config.toml
dataset = "dashed paths with two dots that lie on the same path or on different ones"
encoder_norm = "batchnorm"
encoder_channel_attention = "se"
encoder_stem = "single"
encoder_widths = [32, 56, 96, 168]
latent_channels = 4
decoder_norm = "groupnorm"
decoder_blocks_per_level = 3
decoder_attention = true
muon_scale = "match_rms_adamw"
learning_rate = 0.0071
momentum = 0.95
max_grad_norm = 3.0
batch_size = 512
epochs = 12.5
Rows from block 3 of the encoder, named by matrix and row number. Rows with one number belong to one channel. Each number is 500 + 50 x the weight over its row's rms, rounded and kept within 0 to 999. All counts start at 0. Numbers have three digits each. After the name is the row's rms in percent of the matrix's.
# convs0: expand pointwise conv (encoder.blocks.3.convs.0.weight, 224x56x1x1), inputs 0-55
# convs1: depthwise 5x5 conv (encoder.blocks.3.convs.1.weight, 224x1x5x5, trained with AdamW), a 5x5 kernel
# convs2: project pointwise conv (encoder.blocks.3.convs.2.weight, 56x224x1x1, transposed), outputs 0-55
convs0.163 110:488477493622528524428493529492478583546561442489460510416523515461502535474495546444542523510415472494453417453396552564480617495512530546567506510458492448502440598446
convs1.163 095:490567564605498508446376412506480454470452468471547462541472534472468497500
convs2.163 091:551547620519526479582485540440421547485532557432467591442407484554534589477468562504483487447523483525487559548477523454465494464522528457472536574502596448566562452532
convs0.164 101:510510484470519607451470489443503432447566524457526571460446501595457536555469470517482519531475576499406528481472578540377416488542527534460407452518480582505527548554
convs1.164 097:488536502434530502424465519484435579439530479567464629459465543569501479493
convs2.164 064:522454543567478558445528513479447503495554468423430446503573506492422598478522497482499477568492527506451558544455431436514552473542451461532430455410596578537477422419
convs0.165 079:519446522550492489506492479508543463519455442485502659512525488422503437665467388460471486449517535548464440481565469585443494511462551500466459529539453532548495480536
convs1.165 109:542476536552505522493596577512562533579462579446499420506428434506497455475
convs2.165 079:562525535426536510440452549529444461453580482437584564479531508430559564418541535491413453547501433587559466507428517484467539512575466468500547417448546513488503520423
convs0.166 090:500538576446518547552494494470540477529505450539515423527472498545461527512472536511590407570471468479487494488510457511645467463484398458464440412513544620536434468564
convs1.166 110:479571535537453543464465464578527429409472430509543516430461560435562481495
convs2.166 105:506425490523439496512537601476434416528575440446405514440429499465497492517444443509392469435512510576463502579470474512460529573439511470538433453483557555483581520531
convs0.167 147:543463489564554477507462526560452508604490477452491583575422405485560445414547473432515536487537540492483439534469572431530570465486445473558499561467566442510415553488
convs1.167 091:493514462542488476540598503489532614526609523475510605572467505529475516509
convs2.167 100:560513454533416506531455537513412552502441597500454466504468441492500510420501579540551512419533467439622429503532525524448443461576508509534551463522454543403568512467
convs0.168 100:485508402531489496608455497548422450422518509601525546463522468487576427534529408506485441477477485487451550408551517510512555452474522524484494562603424509578524561477
convs1.168 109:502496585606546499458388421451491468422462517489492466485499481493455432540
convs2.168 131:543530393486447555460558511487525587507519530539499364479515457486445474518502595459596595457468546472520529424550496476487494494426370468522480550471476447468508478511
convs0.169 104:565475447538509522573499462512500484526583492431486378437529534422519630554452572490549435500539440578510463521520524428380503455538504537528479474553541456477493480461
convs1.169 099:501495544475517502499501538522518543636521524589424465488486445603575525531
convs2.169 109:537446498614475461491516505491507469534562488520510409510603589495479450599525464470479505482514488629489468510543467427485479529492483445595600466474595461477483440445
convs0.170 090:470478536491498506559492477496426574459465632459526485481582405639486454491467497523560540494513530468517476413540534579486515514395463434547505542526427440499445521520
convs1.170 124:515510522463509515518554440457509504506386457504418396382447508524536503508
convs2.170 128:638436520542487502465445465421444531464411487522410502600513421470509530477509458453427488546510455476470469454537481458543529586628561469456540498505444505518533526500
convs0.171 091:485481421521552509496505536548468501567497411518470535522481466520371556517415487429506442441563505539551550580533479548540485440553439441430545608477575490449452459529
convs1.171 094:482462515479541460554564518451591530502461494603442480554485485594428452451
convs2.171 073:532419453467472396473427492483434582511574541462519468515509513504522501430491555525463459503512516508552507606533485437443456427535426431442421526384472453522529560440
convs0.172 079:517575517484565580535458491491552371538465519516395405521495479433543559499475569473507506458449523518473509547549554575551468589441453512548456463534489467510413440566
convs1.172 118:511497480554539547511439558420508560539502577565516559427455472557493598541
convs2.172 074:458624507425490525525475444397590497479520625511437525505485552507532485507449505520508543437463465548536473534477608536513496534490542437517413621521430480477469500473
convs0.174 097:523515490519539407519397456593495406526552573415508513461441496496459524515487544434482497502496551567448496580516457530430537480529507387557574584455522494442502455567
convs1.174 097:502504459467502511450435511522478471498481458479597612445517633430506515488
convs2.174 120:405435508546492633516507460454541507462401525480440535516514520477523520528466442545459558479471499489561570470477548598391536561483588502554498531521467513557572555564
convs0.175 088:548537556521527488441469553506475396519524474374550437426493520550552508527443438514391441517543515541545475476574555538511433514459461520588531558531406567461519479483
convs1.175 085:510504457496502531452459503501514426507446489375578430572477455606484520522
convs2.175 093:493517549469456550555462494558448496555476564466517572442535538423469457488445433532567506515486530506518553605527518604510505539363473552541398440532523553538568534526
convs0.176 114:499537454522491402524509535531524437568490537424499386485550592454529539492590438500515517462498516484474436481525528527495396499513513560546439589484431499402596564508
convs1.176 097:444521496499495549395600513510543594515589487492521576499581510515496542462
convs2.176 128:535587587504558517454582506519476478537533577395466448508535534452538462497514513507375526494453515580473498548479474582529440521428613476500436551570520554445511523486
convs0.177 107:514448497618473481516587547488475494612432480462491506478456550479527486453437587529614413477404534533447482470483521502523504571516497479546423467485429578525422509478
convs1.177 107:491494551503495488593616563506533463401547471508470599557469493460496469521
convs2.177 094:516500488575505510451542532381539509529531553459524526445518549551517413478523527449516496429436584488638448448439462501453512458430439462579563512448520515449537515422
convs0.178 131:440554544437567548484423591477556478514471463509511553564470428530411518555470524493500409471429513463497456459504443501472556403455563475561549475508539582618515531498
convs1.178 080:471509490527521497458551525488494434644544484532514507636457493506518475572
convs2.178 128:451407411472433489509454448433491453414484486532626542473441416534410463451528504454455539431571467520443450476479497539460498567523439481516536520423497483539511424530
convs0.179 074:502456422430525534404449528531555486630488533484471494487476501474539525598503487457618473413447515501518596478475500510453435519417471517475531565457553505462469500599
convs1.179 090:479544484557529485543551506521387605445477510503462480534478466508615449448
convs2.179 078:585582512495526535544638544563462469432510498504431524513474550542518422415497578463550507458437559426461464430473469539566429502507436568471518460420530467474477501496
convs0.180 106:504471584568376503555449455473497464577516411477536438539548542514566608486518414484500499509470525554500521520447482502474573428452464480511564532405446483408545524526
convs1.180 110:450484481500500531478570561467497544510608459539567537613521507539532441579
convs2.180 101:409432484484467443501452529401490533490511395533569535561512454512402478506427565477458497491558459503428498440502578476470594561543491454487479498467457463555437443593
convs0.181 112:476470445563471493478462551510450489503491502440491606487527530430556489601478435530438546361464572437467532456481495495488529521508611537485541534585437559506419499555
convs1.181 083:496561535564485509525512460547527469412621549489493619530545520464446511507
convs2.181 109:476507460575489531474469467459584452460438472591488472541429522553521424509518531489569517548483444518584433424508500530512497487366507481489598446514387516505509599518
convs0.182 102:443429529562570541536465545496547476427543455543544470520452526517385529492523532414480459554478373539503499468546482562590510563541460500580441509441435454515436533536
convs1.182 101:510486557453489494503518400433518563584510431509460402411438480540495502519
convs2.182 118:453452564461492446487476456545498507422529499497524465440608557482505538453549408439452570448488521455441542578397434414478552494548522522426504546474549552489552489412
convs0.183 093:511521466497525467569519497503545365561586525525546497491470468551525458494495496461509513448522586520506477485394467555530501493364460460500503545413590492492419611531
convs1.183 088:508496539531507489518573458492502461554530498451617607427492513406449452509
convs2.183 087:415470451557479604491504489514516467411422509476544541491629509401512509524537548505409524513453402498480487406484591481499457478477471463525526388513521568511491497507
convs0.184 113:457538450468503542515596493425477522510483524500414541584545458553513485550457415564639567442547517430472488520517460540455548405541444493520509560497429480527515417488
convs1.184 101:497497496520522513495516470494493549393429614510548396408563503493509454526
convs2.184 103:550590598518501450521480471485535593496487470509446506556516480575493529452469443492439484558485394506613485438539509483527468562569434396542482494539472543405561541522
convs0.185 087:384558457535509425590534445577562462492448488495573510585486517463429630494469476543505493505520476537479424513527440527551454570481519535535425448476498465412547523528
convs1.185 093:521499509521496463536581472524525561500406584468416409559549496445430484513
convs2.185 106:476394452505504571404559464515522555402447578504515534617450454579486457506556498510424536488482536499476565476465468499578557552436562503455448563512527535537449524539
convs0.186 089:522586472471471557461478530485479578519433498433485531488553473391487475461451478474429595539575525528391547500527508446421504561563522460503393512458590508574526509524
convs1.186 092:521496458552470547596478621450478596540532486448488501586461502461488483536
convs2.186 083:483459350476452447474525414419494518530470460435521411528523499544425510425532530419449552538515605547541470542423562440449555501533522509503515577500455503522469482503
convs0.187 109:458605589510538509591495483458514468445468426572453548444520535526476480444376548490488488491526485507517530552473521516577628526439507398466423520470449483559488506474
convs1.187 110:517538485488462498572553515517575500592563459586430599462562497546467490501
convs2.187 107:461486430509474451494584468515511427502461505631450535499463513537483453516396453539599533511514561460528563563503510434473554516457494615496416457590492530562540527529
convs0.188 090:510549488630438509527425513534471492549441511402541577445489406526456522563389533522462537491578482457486495500530493573480502508578509476477409468596512494562477450471
convs1.188 099:493489475518488456463470505540506428421536473457437407497536441608591547526
convs2.188 089:526500493603425430460472523464544459446542531576496492474476517523529402501403603539506444519477437567528537531511536379446532551444534450495510555523438548516526467410
convs0.189 127:554459453521494487611521502499448491561521533540447501545468601390499514482457439475578504517492552489439604589407480597507477556450435432493510469462538435488503521539
convs1.189 102:534457499486519458540562498525449666481564517437594502499546491488500494466
convs2.189 084:570528533491451577507493494531484543547471517491450510445617505526478440510433462488510504483478424415522612530468568563436448480384572522440433567531556492455569492477
convs0.190 086:470494480468442451425472538458545459515600427489548476598510476448544507549528440519474415438576594480502535514467480417538501539464576552463523463409481517470506610555
convs1.190 115:513558504538448513543487445444471445489478464561597412423445545431460530541
convs2.190 086:480487438541517513469501456419569448519509529559513465430429544493538500532542523421615528531431596530490497486516571412450494449510594503634478436538504553503523550505
convs0.191 119:500510600514562508476485536511550531456456452431596451477455546499560449541397510573357471498556492519496437403527593471445498503478526473534492540576467532494517435522
convs1.191 089:505525521501499478558554515540463616412482534470640461499516558485550515502
convs2.191 100:490530537473492519518514510493521356509479532514450576494542532504474384553409416545466531527454511518543514573468563545423458522387467466542484480611577522488533543486
convs0.192 097:498570556438426481371539554349499445567510486484516493539535478523513490491440570503508456516493481578428558480582469529484554453526496485584502461480430520464531592495
convs1.192 093:454437532500487520444561472462463430476414511469570638537502502508479467559
convs2.192 075:517421402534493470465559504459558615459393510503523519556529462512523553489533491569495472485481534490559468476526583531539501439479614563461412393535507534453567495532
convs0.193 058:489491487528467579519511500577466429420456587540456528518513508496505526433425564446519608503485528454445534459477527473555477451471571521480469439374624434511513559472
convs1.193 118:557552482548537432429565472537554477476435509472439542422561565509431501555
convs2.193 144:500466483520538516582537569543509591539491424471581517479506468489577406469485427511547506515543572565468509413473503538433502470524525334503533524473568479533451462437
convs0.194 084:561437519575521487488484503530450502591468528491454436490558509465448544553456591483532481459485509544509501482347610525397528576428519422519511540477524436467537494551
convs1.194 096:487493525451523477548460442376533462545453503481410550584457454500476430463
convs2.194 083:535498501459418522474481513501449510480521564459497519443510520464456552524437390487512539577524440499495595573575404487416534510470589505536520531440455502549370533575
convs0.195 079:522445445590543474441502540487493528494501576472520437417526458497475453486527392509489444568511540592474461539520530499501444539512536425445651465570496518461417573486
convs1.195 097:455488562454495561484489561445528523460504474449586397497445466577527448424
convs2.195 113:478480543453533404471566435485464526377359470506498564560498490480529534502534426432452534487511471468414493495498401491471543529499466482463584496505495447526441532607
convs0.196 088:440421410505526521527472480487506442566453528481466480575460637512397527420471518432563599500460552488416482494510563460519482543582517489542521586469487530501455532534
convs1.196 080:524574529525509565324510450506507494410471496494471507495482505442445499515
convs2.196 111:586504514507486492417550455540441563554556427500536444536588527468475398572455433490512618452476529629527436469543486499573530544496551496472480450494481527435506502483
convs0.197 081:481537463434484554630484479449499376513447507528506511499536458561513525464474466604445443583523579505487564487481523528474491452511413497496531490579424514606455489434
convs1.197 114:507494519446512521441565428464536559551400407523483561445432552462470477524
convs2.197 100:479426530549491506494627528397486557460551503524515549466602486526558550525499497543576523495508405458537561463455495414458543508534484410512507541588612548508475489493
convs0.198 092:535475462546548523484492417554546654519522453411478469406499540452417552541464581509497491551533444485464442455517412432554485443526499484461466524557548524509574498551
convs1.198 096:538529524578498510599506504535568468541462543488512560479494590603573548534
convs2.198 097:482537455397581517516441441530442532450501494541451557463404449520599466401439488512387451506512528521448477472561527521492412565500434440443537508415506491483514501508
convs0.199 093:392553539428478476434501528565570566549491495440502428507439518500496588599493458554515472504524419542520481484497469517599555564496402551426526492522495458476554533417
convs1.199 111:549508460460515469549368477506499401480472423529530494575560518490449444535
convs2.199 115:508565531567456541463483494467526435592507504529452468549397594506477447587527569476483496437446417468554501531536499502446492430442383466525564518486428569557485484542
convs0.200 115:549474496370444496465481426431585561574612496442469457511476484497462598492520439513541436550548417555515436489538499487498544496534562531500476484521422479572470484570
convs1.200 109:502550542562533512484590517543511596554485516530412519440492531581588540479
convs2.200 123:413452441590481507440599501486502503514394494548427498441501524517450531534558569418573562531442586573511436573506471447506526487521575485588552506519452527507527492483
convs0.201 100:512497509543470439533456499531499380551364514439443522436507480487573485594537402503461506478542543412548533493577412543486446510537563505523496527541496557468568554483
convs1.201 114:502503506460567521498530424444461495430441496546423364513537482581533510507
convs2.201 107:483462497627468559517438510479581471500587535580422533595443460444528496522565439473516496533491518523480471448533507477471495486341588436512501465519466473516566544495
convs0.202 081:571526433604530436486517472570539616566533503388460443423503547534481472490437477465486489511589521465525502545518406572556441463484552436513506522416475512527508510450
convs1.202 109:513509546478499439556485578439592535402511543560484452555510446465587516519
convs2.202 101:516393413458518548446527497490461473501611473547530572468525429539523486506441445496579542479551436456537460509584513566486573495397529469542531479499579535557566426490
convs0.203 092:472473505582520474557475599561363483602431486468544470457480534509401591534437501499500506452532485510488465515402497562432500526504502425536533565530570496502510430535
convs1.203 106:527514548506559493516491539493522516551410508467548359525469562419569451499
convs2.203 086:480501399497457489608510523480583463463483528529530491422449546431474509568493396461460526524510495626522451488560529478445520512445479524436532432592479578545550538561